Rows from block 6 of the encoder, named by matrix and row number. Each number is 500 + 50 x the weight over its row's rms, rounded and kept within 0 to 999. All counts start at 0. Numbers have three digits each. After the name is the row's rms in percent of the matrix's.
# short0: shortcut pointwise conv (encoder.blocks.6.short.0.weight, 288x192x1x1), inputs 0-191
short0.39 097:513555468522478499499552534468473487412433513508520467476538576449467531476473527504507482499443471514414551477462475473542547528514496511443566493481450723517455520547474515467590437552445482515431501428478579541470604445492464615507599464492470447522448514489493456487511490540568408576432603514556414525458574488441493379549559484480517511536501543500511450520500550522532473488444529462468564524490480498544460499482486555539477475518472484438611443548480498485515535496542506482423517474533535408531584485422672541478490461693488496527425504481523410485504433488493476482
short0.40 095:489541474490455532515477609472592536481469559497434490598444367513427493510426513521413515544566568506505460567468485501489466495511534577543540439468569596491486482547536548559559471473583485523532522572575475507569451476491501473438588512467452527501475499492518543468490415533481423505609515399483539478527470477420552519487519490533544507464470540604505539501543529545438504487516555462587430456550506447419552517463444438508484546408447404523453503454535481664572536585438492504489522486522446452509401447540410491473517517513489487579412478592550467487472518512658510501
short0.41 104:471456454560497495437471513479582493496548490448471491492557657535478479514460517463522451556513465505508556531445526500554719472473521454483456477499518504462509508554519558478599420521554553512462518521462454481718514532490524646465460506505503535460536474574453501525464486519558460469440488487464472557480464513530530469492477561566463448537530534491469505500468513531579526527555540520524448481529505553482474500523460382508531488570509483540587480511575554766539520486466531501522450472475498490512511527530541573514525465540550457586532475537461449568538523481543502497
short0.42 091:478414441499455577531444539576478453573516501633489545535424565387555437555502456516429565461371437511452496441440478484463545576515491435554411479447544580575401555411469547504411503519496411529556552412457581564519423604517500438493479480419482538467447524522468525463431440516557473506496462528516466525446428464546419493534539548486451561543460437499486452549553556458527466500490477385589564527461508430506421506496497484599495482557463540600488529486556525536482511498426471519529426531486525474481431474532458566506506562453500475554496493523466458500464584479437484522
short0.43 094:504426467551509509445418474551513471420459503484572458440563678527464477503430512503601469516486431445550561487529572470439586482403469597533488502525469475481542484482539545477528512461452544476497492489557535541494663522474482540549466461414503508536392506545521505536516479540539587454482546485535453556505474364497456473495480484545497517587482482479467433373499481544473425478562483632483554463386475512480503466497454529495565555457570482517493456463595525445466445486544525480485450450475540453445552499472568601494488540482577533420490473538535539457495538468361526552
short0.44 097:424518537555431487440479537443503484494551587528516524547459485497569472488515495560436398453463393570515454536455528445472536433528539471453509527468578555551481522479490550473538516508439427461503501532487519465530537483440471481478410543538607518538479451492477529465550483471522511506544469470606567489448509576504527438548532491553502452441530616414550365511520536463496407456447432578533495460570535495579494536526454520499496492468415568502466412511599535531419593562370477450494500598531480443531476502454351440568455516475562498388478488574400482481552484531458516465
short0.45 093:507436537511388465458532478501446505527496521451449504545497496474447453482511520484471472519460511480562553463558477498444511443502552434508449472475451428467445483469487545481475541448448441505527519354439515519452536502443459508581543527474485477470579501514466443513553441462546547461520437449466464554439552524474514480429526407455456577502474487524471478462541456535479510470698514482459717667504548518541462429410584490481534463457516590511635515471442419614519457484506464508384512487517473504496576479533472506447523544480477497463460500532524442526517496506410444463
short0.46 095:556506424507502530550507459514530508498500472556429536429446437501477495476481487541485518498537518525435517512561514467454573486512532599492591538527516518493550510425566467510445450525475519495508423491494467593467416422547394447533447526514473506390507473425581523521490525558569507447518580501441478409559636534496536448445503471466399461546510533456483452468462549500546530502442563535531565432589442498469480440551500533531601493470476512445489540452425451649516468486574488530507502583561457542456475490487682450462548498571662508503543550480555414473500425523521471497
short0.47 115:509493447490468543425496578558486472453570434474439538474481435511508526523586488572349544498483432580439546433475491508498407532480553446562484472462498566543447490420554561488546493464509505563505581457518609544446439514518443535501453432386512481435514500515548453514497501504510428545533551426506436439550407491503528423551500514441411473532474590494511571597436475526429554625549417364528378484550476485466456535482466537583491525468438578493493568419527527483517478498550572493521432459516455430541537514537459565499514508521463453472420519497536461431550447506485444519
short0.48 093:494457500492477465479442435541486434500486496459555477476446649556466482458475502463614554480511441504444467498497506470424453490448539553533398413468481442512494492541518524532526478488462547552514505686487555476556578543489499506511422490435596568508506493496513518551485484503545524505456557422500403501500512520460427500465455558547509496434479465446498481380483468510502512466642480488461554507645456510466495469505538507449563511556505467544450445480508470477577475532509397518496492452538460485469514485602449547539537484281533456469537531498421479469465431496632523513
short0.49 105:491518466480468561470489554470559498534439529442490508566489498527454426396499432463459452533482476473487476602465412529477470554471526444493524459487632551535502438587503640519427541420640483365518473531494500580468437490531453512534543511476588495523462580515509562540505472497423482502533399476462542466538489461447456465438472622471522533526456465518577498435460448428514485467456503415634522551433534479406564550467501487518514535545571429495590489452545437547522464534423533489436451484512467534507565378485560483449514433499413518475491526541509481500465437490483492413
short0.50 106:415420475495446496473487486509496550518520539528532385533404479525443388546562459555547474508567423457494462521533461512481512578523569521547440547529485466609462582451511534503417462449501585538519541485553479416425513493590457509509517475546480480493485424405425494491453501513499492492480544545571461478535569543495479535565456563501463502460440484412535502476489517456464456534443488603584601505530545514497507441454504470476513519618427450551586584511492520620504401484419553439545555490646467519453511472546390487472494494583510417534513522447467557432457618522500502500
short0.51 093:551430494566398440479461470551395555565444548488527484514531644562448465502470503422523577448321546488524472437491484444426416588486525542567452512459528390499565512530553494526522574526576499601511505542467516497634553472553566523548457447454562472511487514578505491584567457552566502453482503487528571564515384530481529503511468483551519501552519499492479517486546484517474460508505437526514425538621468555507442487513526473529470469489565487514426492542536548470467575542458468496487445421529516481537553522405526571483518431419425591486504501477474451483481444580450500570
short0.52 095:472482504580518504452487530483401535512535569543392502494538470537467554505524548559463509506470504467539543599527518512426641497446524506492495515462511427559518489421493441468585557533498522510526527339535460500564469411512438498608429488518489505487462518484579497461486487533469417512482475519556581466493524452473488480459549494464519445504450499541439469427482543507485518486499505469525471534521496510488518531470492552491508517493511453452680591493563510599502459444465483464473542478573501466547488508556478512534575550467479529551451524544530475514488483555203427419
short0.53 110:445456499490515454518483512520506486537419563518556486528505494471552457457508448460373423554429559502533463561520439518550487513526357485538501526467564513474493519666506551528516525467539405505443554570428516450500528551600475481478526447532528532492605526502492492520472508475472476518511452549459513506520392477439489501501468568452517571447513626442403485473553465444494513465460603565473490466659514567523558525526476421495541499582532501525528457484527501493538553533548519507527461542499460557564605479441585416531444495459552432436571552422475528463602415401506553535
short0.54 103:507503461534447455494533479465542524527526495522502486416528481471493514497489486449625513626495540440513477524464494508486489481511562537487533527518502479502423532490485511576618487450517530477503584535388491527581460615482559452489574459516353664474545458598418521469471482491557534422560617444475560543546535502552539477542493487592564473398489474468464480522474475452550506518557494580456450560455451535437493500499486437570498482571479508506512539520552577515428521547500488445509449491436436494516505515519639410490495474433648523487562587483488579501459503480416553463
short0.55 095:516587579489511444490463513530531492588546523437508478499544563484424532501438466460439425489481486574414436459505445549470430504473549434473453476518516457498413480405523508499536559558546508616662522467481504547494376474453426595470538414412556512505418473419498519452437439518443538429536467515549467489499444488460405550433455576531399507469511553551378548468445449554471454547430519486522485438456504523469591551472473502520531489536479598476480445511576553483486467530450507501522535569539497522468473474464482499505460443512544491546434516404474440554542502533384575572
short0.56 090:410507428492510469533481482460517480458485477469484457477569454482461528529425541458499475390467440570492453476563380432502460395424476477512472432547462489472449442491572560556450438466526394507553460488427526459490503501421554415473379450458484517485485430407558533611449500539550430440451526479515567511488517483453502426490561491504449426521563444495576394472474466473431489461535410540517508429502510582531443505478563446519507469522483509460539512454424576495429480510554435499502461497559418515467433561376572478472468432363469507471481428421503535512497536528541440418
short0.57 104:519477432437462545426523528508485520484508370465584463463515352449496543484493486523521486515424516513595539633451516489519460512467532511476559543543448575539568511415463469443497516484471476441464438447502564545471491493557529458406637475500468523497518516510478450482575482487476580529437457531478473543502410562480518455595463509616564517490495520512362479596481522518468456534408546490485549424381493503513511468485554562432561508471489476529426436514514531480515452498562527496470467483452514454496569521572465434520498396612580534467535470566492510518431513403381549488
short0.58 092:433465466506514475485508521512473444547491559526468527474415687490544475479530545516481461533408460495571428566492493453498476527491455451416490475497410454482510488500482519486484485511469420444409534426541497455410638557504519564461496452472520511506501522524469554432500462457536525493506610494562443465443517524571571557474475592560458552570496544478544473483550538489485520545509571552504435394502466551520456524480512496564492470501538539509615521509465503309426561496514432506451418470473523541467561460537628563502525411628583480481517484487508473496539445523511576587
short0.59 099:486469568445489552450516491448592504496512590554505590446469427508531484557456464598414533508468492495444449449613587507577484496475528444460446457473476434476479525467581528500533523589516594508467508473478501513474461482480489386533477555555454508503435511540583509532420563517496478590474506489498444493533455441414492508587563472463525465507448522535413469514555547451522376517655553578491555481604536483410479518546470550583485487560520492529522486482536414509462518454497520488421495511497476510431480524518494497507580587438529577433464381531423434479468513490347553503
short0.60 110:549499502493529492446559488520489544493454540525506513489501524481521409503547458513371505484455512518505458522449490572521421490487461507490548545554466556507504468478508549525593495496439462497539468406474464437388485606509550546444625525467467543465475491478475538539491425503460496452506487538575513553445498497457479498428453526475513538494483556494520418491490474503505486486394475495524527551379511484583501516414489696483568531493438549447437501475533504587378494482539526545483480402504476555461550446669424495469568479469497607479441461506554436460478482477311521529
short0.61 099:469499501455552436473477563612556471484484535467564506547544525443449460513523466516416463521567529388570468543535473460515554514524445563408511528488511532560496509493534575585556538462535459481511543510567471529426537507514434507474548509545537521449485452481476537431489465459519556542462514445569469498508586513565432686514464492478471571565542531519600423455515475517529553554441596443547470639552491507448521466462489484525530445429528508508459613570487465497509489592561532509473488509500443521538502449579667516425570540573579512537475613539466472546505487427434460519
short0.62 079:513580458480457462484513623513535568480457566509493440442598454471585537462524476535491538527512552530482505539520488467500545514499556650477518533579583629564474517517528434440523452531478493523548585419652475518573634486595531579460582516387522489532439499556492481503506493544494557532553471503542500529462424480408493511445532562502500481559465504484509496430560569551394515483491475444499599615501476552512547500511502587465464554483482526539579519537537452571510537426546498502487598482538457557497481487569462446510478472369546541524464508545453431553524531486464514499
short0.63 090:525436479456456479549483585585467457509497416501410510488530506458439594555408482467489482516603455530478486474527522409458504438469565486549485475601508465486578468512601443511483530483494497509476461497551557501526457543526421560534515503587467484484516480627471542473503436424496526554462584470596503534481526413474508610493484514633545435492464497549439542515464466507525490460464477483488508569709502418487485538395406573426486443476566561454446527484561576541588487500508533455558514522527505549503517503436430506430518521404467458523554488482564526563526468482439458541
short0.64 090:469441487515480519556496506534657516450544475500454501459497554463507476467495506496485509480525528506462488632415487582557528503557569555436539516592480535452482488447424510397417439531484544533501517462479489481455577463472521549452525511413470538509549512492435423471492421608559508445508483505530502512470493472493597312583481482492437454543566514482500500541511424439627526562675464492425352469429501496531502486517450516576572512507537483513389484551511472512535512498497559480524464509509496505470551462525457526543477495456511467382479499461579570436503468470578479504
short0.65 097:420482494500545524541550457485497485552547505481538466543461567498500481461502524531483476519505537474486416520566508468460507490467417539431469464574450435498489439507415450431462458498468583549403535561481552564527475480485539501447581464481469508413482425394491421418470512493485483482584583416468517469449430492453475454552499432560442419481508486507635584563531491546513586461477419538438493431454544468409478443472472545463509528464507517551527383456360518388504481485519474487413431472457495614472468500549506453583569422622456489567628478507491465491502505512515533448
short0.66 104:440484527448421502457461499543451412529454459474513468530545465518548484473484514496441506525571494525587503484538532481486461577461439549541471422463400482470563492498482465393548471504556535498461458420438509527479408592556554558491514478461359529511537484597611461528482492515495559491515509478467572477457543516505522447448502454471517631570479513491477545464494533542451549504468584532451520432548519550476562476524490498476585468446426520470496463507460432440498515506549511394447484490431496438487536521416608468477525487421661483477496479559531544415506511510521604704
short0.67 108:516634528483504464466498597450524508565472496493464557512487490453493505462467593504480516446506501478497475602450498573461458482516495565446453485468502554599555449470510514464432422482534511501568510564475491479513443461520470537476599417487470587446495541631509574535574521502499511512555448489480386594460611492495520731510518572500514458499450499485478517519499501513534510495624486481471539463454460454478606484467471495464616425462466481519429474400492414552458534507512517595480489497466440568500488513465607487463445596525551569549508536483543453532557503436474525509
short0.68 103:490446509454519493500585406479450497535560471538556550461356443444461627507616554379474456494489498541449456421551444519497559503519533430535521468510551532475527514497504562471553520533453455484495465432475454544452396535427491590487581527530490530501468493411501470464464481454513569495457443543552499510516518523433535585525460511483494552450577446547528596557515486487478554566419536458450383507324445487414601493458492482469528471565437541478405473479486476479535537529574538513568456503524569480443530508444504550487530553573504440445519451469507495472461442556380471528
short0.69 092:454535464507489513472459531447570508511503457509498532503587665486476564496496449484445483473659519500530462473485496487587577418515515427469573546630563607502485426487496494469494524519506445424530501364504531495517594515547512589491623434499453480477426521408467482507482489490462618497534545515510459420501513452519522481490519461515588493480496453506427404599498596496526481543385465442454622452493511441424397525469529461469564489458476509464548482479571499530535472441552473506539432442491522602506553520473441499457503466539494567496483512515557460502506507458402502508
short0.70 107:521573455591480583475502512581472429522489482619551510514486511440489486557479467459451606581540505423452474467539499520487427623486499605438481474467559492573505479514549573466432486446580405462436476605630446476481480458597429498463565477443450458469488520490496510501497565446424440587468447486525441501441535409421475617485449488544507528490497514484459455478563471572489506590490505545646414590432487536447441522478551536517501544508512557520518541504479452526519454427561478484512547572458485519444506512547450535531450532542507473538485587480436535485449491485460458599
short0.71 107:477420488513507449466463438567483583340421463524467509455559496478409385555524494517455493478524506550486526462468542514471509490492599594551425492470489546429554445562634510493496514549552529606500530506604564549442499487498485449488452501476530537486527440443449565463542469493487563590501596430465527522488433588495474484459448549446501488525468402500386507461526508467499489514431409428658518394505480471440539456504523569506584484465483532545511534514479475479464534530422488472490476497495506508439490491641488451453553502511444540394516410506506460548474514435508429485
short0.72 113:570432530495467500496551549451495495512496514513446457457596535452507533531531559482458619485399437453505519470497495496443547469588575563529551521477541474491454495550468497454539452455605631557581536446491682465515395530443595517475508574466448480470515610495513527590508502456527496416532511515382536617541548569538472467481466437524459528534534475516494501501524494587496588438513476588476469441527487514478517503496395525556459469638484504519510531535468550458460519467461515435445529507547472499591511473487449558563537440606443606521499488525484537518517568476508556506
short0.73 112:493476490543519531549467507534492480491551452539417574554480467512516470542514549496375524554491506494399467488538469494517566487575609483508561520448494505484569493469530496528529510449451538528447445469514514458423442515494507506447467524401614532462456498633533521580552567452457482497512426450508484578473465512400557564448534585460554620512479525432574517447485569461521482555572449542517449468527510399486457502523486533678515478546537436528412512379509431453466448513442500469436453570547498558560392487511445497415517488516548516473554500638518465507553532489427487491
short0.74 105:496562504497420476426540445457448524484501549436493434502490551508474526495463398543521454474505469491499567524543489575526374468470406520517477496444504507526512544455529493440523532497513568473523548475642490509463472496529464518601509474487702479594536535519484500570500557516505450494517459495571579497438467494608456484461544429539587498485519528497508491491485515476520447573663489592490586493549452489448534496491526597466506511528489544436417492418559602583486451514442502467593348499517490502437517476527488450531498429533501443474513530528429475613544516430447464470
short0.75 124:443495499514374513505568574523497514482408371596537538492529458524519419558511441608437448526357423433514454537485518433503520527507487561476463533429676543395456493532498630564467475472655591483465538397458575553535467509421471471507463466524449554547478554483494512487489493543493641494486436520503488535535567452484521495591478579499530480441502470553554457514478461506454481448516495578453496454512549470469476466556537470530501502508489423418480449517466539521514481561454484511471402515452568454487471445474495550484527432554519486544531501542470501523514492499504436442
short0.76 101:378484551506571444445516557547529440592403473435520439487498442512477474518551502461585494575568532522416499521517502457493516454640458474449441450388473545437525453494546457524424438481440517579547479626372465482503498485471468541484544475536605520480524524460507485424486506532573485429464540484493437410531506420496469430543531580511504455492488486554474469579494480467400384573507497530546503514513519476468471533546368570559527405439410497582534509522469495581482578502459539449485417459553476505531480538444469526441522517556492471538536524501525455448485454479415522578
short0.77 066:508620520483564534531432599569555561452524531484474470486484530508555580497452512554387519554626513539559511537508547477458506580534571525552564590481474515517515546541468480501563489450495405446521435473489524508513566477542530381364508519528461500487516499527516516492529445566495569478481472585538435473494416473526529690476553464486541477418489454527496521483520532488567482575522407391423439499390498460539541508591485511531548435456506516557484514458505467523442450490449497527512549498509525551550554481515479404590512493540547574538496571470536412579539411558483451515
short0.78 096:470487502466516513519491459519538470487489512427532499487467429455585461500490465479580487483592455565518472541558578492448452493555430446439512483544421536457499501475516480503572474431493498456480520673477490531468554327573455455558409576496506460438553468554535458526520500494458501497487527512547491553499493580480515545605477511498444527487519513427426466474495495468546476443694520542502633619589539436606497506473488516505496476496475493488498528470518477356605484509467511504514505490515464511553453507476432462601457469495485516400529513553471437473510562544623464456
short0.79 110:487506466428508554494461511460493528579494453557468567441587408535497486484527585493523483570408555463493591558513482501527469543447460475554497562493491468548593474578531576458566469471495483556469453467509506455497410554464548536483441437438538468433505431517538609516504509516507510527481550458493505631471532597507460515445466523429594510478447507515572497472462458547471405490461425477448490483527492511450557450581503562491512503451538462507503460508446496484624525481476539470516508475443565479625640459454582418463405599409473504489519507508346490501523587458433543417
short0.80 096:555524519453500498521539501508382522553538538479515499483479472479483524503508458534579493508435533489464473462517530512463627515455469501482387467478526404466480479513500449455704451481506523520512541479479482490639417485499509634556479556587452506505413481409473479454582510518456485444522458423511536472500325555509519487423512551473480500464513484521501504446454582473476497489545517512539566436395502454599473450453530435486513519521458524478694544492517466658565441501463486518533525530496477477473455527495451465513454500445469506567501557505421547532503520467460497447
short0.81 103:432495442420431577474482451549539491507458480394520514471417550505491421554424510464511429441446481496509469585449559422442507522431497422482409527553506455517500447493426524550422474531451494554449532524547438403542537535504497580430378527516504495452518458568497485457475433530466473477442520454432498442549529483438497475587533463455466536445493436472468419382521488451438478434597434469510520491550497468499541510483551514539462467437458562543553471549529538483390500545483559555552477461513434447464491526454353521531477430326514584543548503552475498437482540492588483515
short0.82 110:480543537527489446558429513470455512543565537490568419404583349604643498431471516532429457452468543548487489521431486497540560587504490561519543507557473498533507482552453479487485501435572517468532478441485497523484564451501451488496512455482610545528478481459492594545512419541492493426513519463492579546570476556516556487453516364505509482533542519435425547610521534465464552490559498459516520591481545451468448507462489468459530484553410486507404522467503487500486339433471541412589476470422534470422465488480518373527541480532570554490439545499473551523515424462443463498
short0.83 094:439556519550556504489575481525519436464523494439567436488516472571407485526505518456505458559541511442455540468442467470455475475560387576513430497499540487395486484453464464468436566510502472469484457479434483481516527629555435578550445427584511506487512470408549539573557604490554507471534508432544459461500515483573477505484464494488503502469472539559511483513570576494492474428448555500447655502630525496529504478379534568572502488494478478492531383458453437494499534460494458474445594605507468563580544482455535521445424532470490497535450574461579370532563479414560490498
short0.84 109:495512572462427547558524508586533504489437406400527490496446454467465429458457479420475560541447490530510494575434580577525556519415478508497553504417461479526451449466562517472504562587481533500488499462501452483516579461514439465552443546472451514534456434529482481489466464501557501516509442535466563511467508432589481488501500554471496515479536532521511529479497522519551473495311470476528664666527527532497502426468622455600552537481461430521485451620584383484518518539485536496430396526423450544543436477496477550455505448477538479496527507503532500481505523533624534498
short0.85 109:574485563513472503472472529583445514489550408436432485495496517493469520504538533469539506594451495573505502471562457419503576467483473457574514457600524427601453453664470503540489528445448536522558549525547479430521422453463527503507468427492494570582550514558480515447503539563466389420485498529538519574522640506508455436437510565541545471530501494519514492528499489411465479517500531550487442520510506524468473517483507416497439504521554455505593512463549422551524461542456471472495402489441447487590373489526511500514545548544398486645480469458581470504492489611635498523
short0.86 101:503530554568485501404522487510547414482534499523542533509423463487529513498469457454445573577549467363479589448499555456457565531522611514461461428539535484407487466507455473514517501455391449461453429507481515470549527573532518474481597470505430517490631556514510641495471638455485468481522483537529397468512537482592563467502517506520494552480500531450483481442487480444488482558543412532446423411514561481535502543588550542641532447500586539487504583415478539438464424523467544584541537456586474578489476473559497483465468527488491531506565470544536485565565484461450517443
short0.87 101:499462491522499491506415523484457520533465440490543492547482574429485505504441576497551552487476513466576464459487466544495508509522502460504459518510527541533510515422497486493503508525523512460499541340530551518442571481488529535409568462460528473459385476497459537543430448485510622534434469503508461496510449445447509527449518518528508557457485481506499496548464472485469537538355464442525775379474453503443522510480494498460477518466534496530410506483436539470501500546539502532446473482512581513477571482507460589531576460448487456453480581557485515461483416518275510512
short0.88 108:473446503544545530508500465467503474515505548557571552563516590448483495518443550456529484561537533503405530616417473524565500494471515463439524490449540481508465522634518565531506522594534481601497585541484529425467510545464466576567490432475474493451518513549448536474504525486487587512473499518512546441553482487521468483561571456442502471403546477514663560464478536470489509462457550609607518494548588478612439424618480573529490488452430466496457502510437405611477506422404536471539496488545534490453588559472454529457493441512535479531599508480448539475520467548413418482
short0.89 090:455508508545560420560500410485481477531482464533453493527563575439468465513486482417499521463556533430543515485521523463583535426505526450508502531486480523558520497453406441429577483521443535556499484380470440492466628408436501509534424523528506555542563465516466536489437565563403485543462436504559537578440375473502505305402540530416517494414507489445522424462579486391506506505554474429486499571455466513461475541545469476529434435594496484462551480412483522445519480467504528481548572520472482499524479447493447441537520394496492506505605470456455468474510462589434526476
short0.90 105:566592517493523440495472502592545543447509569504477521572498593495485527480471551509482498497495560442526434498565491532440477509493428501456405428561469369570452452443500441556411425545492536537461546462528621463517517534445442485511500463436562456469480462545474527509485571481534486501516424407538513608526306480587487620469527399476487535572467564582423465496503559522577442497493451481606613503507482551507471492459461431501544532462451516518494470478542440457496490522412527427477511510516495504556458541432456545456536520541481412474495453439591511527577502521534489542
short0.91 092:470461471501485448456481493514460535527436507427475472502486515480511489514488461586500467543418468529504510467543531434499464559474450556456559537494512491488499472440533388529434542510497621542491440358561466487471547433499436479618452511576466575516523499501535483548546513510412426462553537464435632540572503549418474525339569464466567462524453469582582489473488488455439504470443494494564542478386479523500523475461578493407474524485540497449739546461433511561446512505480462547513547554483483467542498463563548473526503556520452499498491477531472470546480476602446518522
short0.92 084:468531499438485491499454466508506460527449579526534549560566509493475497469463489372519542517568493432484478533460527487486564549481494426486501447464486578553421427603513527534463460516453515443461480551481552530439599554451473593566497459453517582445439531428452476459474524526525488604517602494515451482502649434506517451492520498503440529470505540489591480530529501466530513539481515471486593458598485549558523479532525476522466471541423544456666518511521460413580538502528507463484479548420467506470651443451587651430515471542603498478465537453491473465514413563439531479
short0.93 082:486504463505503525489569463517511440460496524470599461409465447435505551487489504657460397485537422516502466458423524558440548523477493493468429454528542411451506528519520517501479476497480459431439656487415415550435532504448501545445537484479499444405595532462488451521565348518441525596542488532454515488446389466516533580453444504411510508463503531451386483518451469465466553503531385547484514532499464447522503467494446538443429475394573602531513544523432532473423495445465392509521484427485504522485518480438470518507599493478572500518523486536531480550553509569538485486
short0.94 076:536551501488416460454440566509517486563474468416486496478507536496535429477427497494502519448703520525519516471528510481444473521493563489540531407420514405558456549525485582566583492424510525535560445573547537450519481443531479384508378448493493574427497579458493522513490469471494507512514484483515471466556522468413425531522479511496500428502507503513546529454474441515516497429511460533539469598742587508460545466472499507487512509452493477515435516521477460438666471489511537487455450482510450508559472472513523481502568523461553519407533492463489414510457434484588511568
short0.95 103:527481512420496470468424419612489508507429433425485456446470511504443473454437581471453538482465543500444574547582531485537527543513567467455483516420412459477501540474516564537544506507488562580497536359467488502495517494533478598516562427463500533560465553441484544477573462592475497455511425539503569491561520450454434407522518488509471563486615487500471534536512519566578433517429461570510528450413454502459496491471512507478520474599531460538507478424587698455542488475530503456446444466492552517557597537424543543420529433445583563521528508513413521564517454484454477483
short0.96 090:487495504495525493519483489515509556538507469480467502525468435603536534462482470590521518487473548546515473554496402569465526461444464446525521430479520430480512511474462461472626460557528458549484545508494470447634446530427504457450326486521469512479446423506522464534469469502482493512478409500509512501536278480453496386490551496511500469463534517538531593500519535502453472512478437515503424477496499517434533514469506506458501535521492468524449480471532453702525454498475540473539573566508506450447507507496389426501482532348505613549452500458424515551454569505425460435
short0.97 085:523515536506420445486506443518488456400496547547495505500444457487492458555458536624461564420464557539505473485475464427425575528419558487456461586488546482476471557498496498397529446496569536492562540531595488500563485497511521537481504522506525464552515496562424400525504560486483519500517537433485348485521405512447518611626457447533525480573551569474467547423483482471446495479607575468546563440470459501493521419577519523424500506480529474441508494467516447496498428498475510548524502475465504474408499390544486567599505474405570674573483488545467468534481422534510440491
short0.98 094:543500448479513450514564485503437528526545544503484540496486363532482547505555515448521487493475545478558435390417460497457412500391459636477400461528587404508549483391465481458591426473574561508569534520542459565457473437488514476494541528577445530557530511467519473449540571501411502434527390472532511385479419469422492561527493475542498475580492476468466498425489588484507554547438479516486440449460496453469475498496423471501469508523551554481490580500513411546537448542443478523514567528523450461545434468530394456479486525353566469525511557542468518425598470527460481501
short0.99 112:515538484523503471510554511427523477491436678546437449542516480575529443468452516545510515473525463496481546516497443518507448447466605409529521505424582488410462570507484509500469482488484405404494517459515560476568497498532442431479459637468484454477429556511488522536397489519521503499584493472510659530472507426439480473443538479505583497521499493577598554442555438491525589448431439550585499488514425539587481550500541494460464519480393399517537526503468408573474507572450507509452513448422439521473528504465517429426424485432535440493521496575525517551598462474502507459
short0.100 107:484448511601481493540445509477520456451500450526578446448626481444519454482594559460527479471595549466495548627477520457518544488529534495589535514462491487531472447397463518464562544568495411416514444546583548454530594611543579540558496499487569524530424617464574571514482496554512441537616489441483441472652538414506528536515459491529502578464509458471460453554518559510508426550410491526505489493477469495525543588576497453453543486516499445438534503568607573428502427473484485505605542536476472484486515548485388505462446464550510548498523456474500503561479519473518512477
short0.101 102:541480505552535543500582490516574511485533465472462464481519769435512466493501557469488489577443491541524478503451534531522642455511482449378506487492433527501451495504510504491621568565500489520458512425442481493722580534453430551424486487489485500469490494552517521513491493528570462470444540503491532559527498524519531484531453490524506498524526571487558487594531503481570470528520516542502437466528475526534435486523462506506552446504459465511603515466499578609462532467594513468482425500485496501537557486481582558476466433624569512540482464480492490574523500504575509416
short0.102 093:481478447510531545446594553491559518509504528626516476444519374540515495542489489466525545482506478453482534428501530457503547411598476480543470540540519491502454503483481444417478422529388533496425587459539473521452567532461464515450360432384540427437558467521481449476481472506485518458566508464571516543463497517530547444613550555452504571412539496481609467484543490507518487462582574506488449457383541589438482585496459397512452459511497631507496526460507540450451553506456527503590542514474563524576474455560488458612537571549455487532498460508470485535512399495526499441
short0.103 088:496523552462551529502443549496542444536567562531511483503528518368564509520510569505459512487626508463554555521453461538595523512576507546480534556506440677477509476445533479471539493500412473502441559453478488472537551507502458601505570457409570488450592475582438542465456495511479496480526497518525452564500486499452470614532541590472512526471539502428504478567512542511460548506374553458446501596357480511538497503569461458487582512547515545493297441506476495525442500466565512545486518488533535512500607489532544518500457448526517436449541429472547525498453516570440548535
short0.104 093:501453539569483443510436528423479502537374499446404513471463551494544528522533499510506440478501523646473402615474545474506424489575565485481507577638495385554433511518609451454515503452543517459543547468557548432510484466503475468489493469478468522522525533461472408457497530513447458551519472508502437550472520515593591463515487486476500510638582517511388536509563504481459480478502497482466461503582595492495458465496554431616443498514513422606479542495554457472533545500478556475530447437446451498501551494495492508566478400449470454618451539500484614495499404508490440508
short0.105 114:552472380593477504459469518545507471393530448488441478507465540558516461499580605460414506484533440407567618509485468485452439509497437482512432556422457560507587559473442591476567450456459542480435555478453459500376503458489535558460388549471461437420474465505504435441558483568475485414479451408470474601569458507521489493448512481484515444503548472466541465579517531621498515473441546560481449543456532557538449534491497462566464583467511498517462457462565576477509474469542496535483549514564547552589621477516462512517523492408497510468530555445570439471527558426523522536
short0.106 101:498491472427470525525430505528579514494454524396528487514502499407468458448492507526563508550501496459482585490488570506584447503561558499511438512486490518502517496453544476558459509476500479519502494629505558515523640483450514417490517500499444528500623510510534503537435530495524605469542527456462546526478547498470541401481540466541485481500498508500444582534456498459475521491696574498569721561528458472588469480539446575508456495451450489471532505532485519543573452537477505495516498517480483545545434494557513498550437441526486537502503460496397459525544618506694484502
short0.107 108:466438479532517420483363570526512527429483564481502580518542428493553554450501507560584563433464426506427515476494563567464456518500423539580469525497452608483565547408517531536520459502487500468491511523547557473566446506518473528539569540520593503516477513477464532414642533536509527411485402536496555462427387419509553612452482573462642495476589489522453588459502520478421524575541497470472543518538474436520570478525491534579585507493561602518580470451522496543472516593489463500470483448474450514572484538536521496502534504587548502482514502499491418481469542534473599477
short0.108 103:455500495421399518523438523483464476463449537517505494513569483499505456442400448525542472505535498415508581474516545493494377563470581450529564533571526559545507479513598542448587545530467490457420514507527514445458546491527448573436461445518469499440482502510494493475438481580493542515508543513498451475538455618508539454469509505533539455532524411446516543712518551612472466487553485558503471495459492510529575492460474516430551463468520469530424479467592658467418544512538574546503492521444548478582492502478400541459451403454523494489456513530579552476470571480418576420
short0.109 086:483433576546470512510437399496524475478462491532510442531548410409511502517427481570432515518509608503527487564448406485552631547436520371504460486554532457470533528457524552468473509522501483485492392452427465467512554467529586526497459394574458408458465464538516500540577478507532469518512462509518568484433623433517458428548398391498405505472526567516358477494462426476439494498469579527443401601450480506494465526466579482518492488529512518486622522422501520385478531471457455458497496423483495507439457478466554508499496549503445564448508443488487502479497579531486504492
short0.110 089:527424517544522578395454532531576523512504500388497403544627511497489509518504469453423531504480550479525476476446541505561525493505461509492512528549486447537557508479513452468450498433503454515569538575501530540504525513499484427524407639608520493503580530505529467525504583509511518509560540490426481475525501512435478328510472500483533426548534481502521470489480392529440474454617491499522461632399485426468473451515471447480431473458476505558408551539452512478557423542517493434525531506427479500464471484442506466552434533553583404516480505449481532389511583434655491490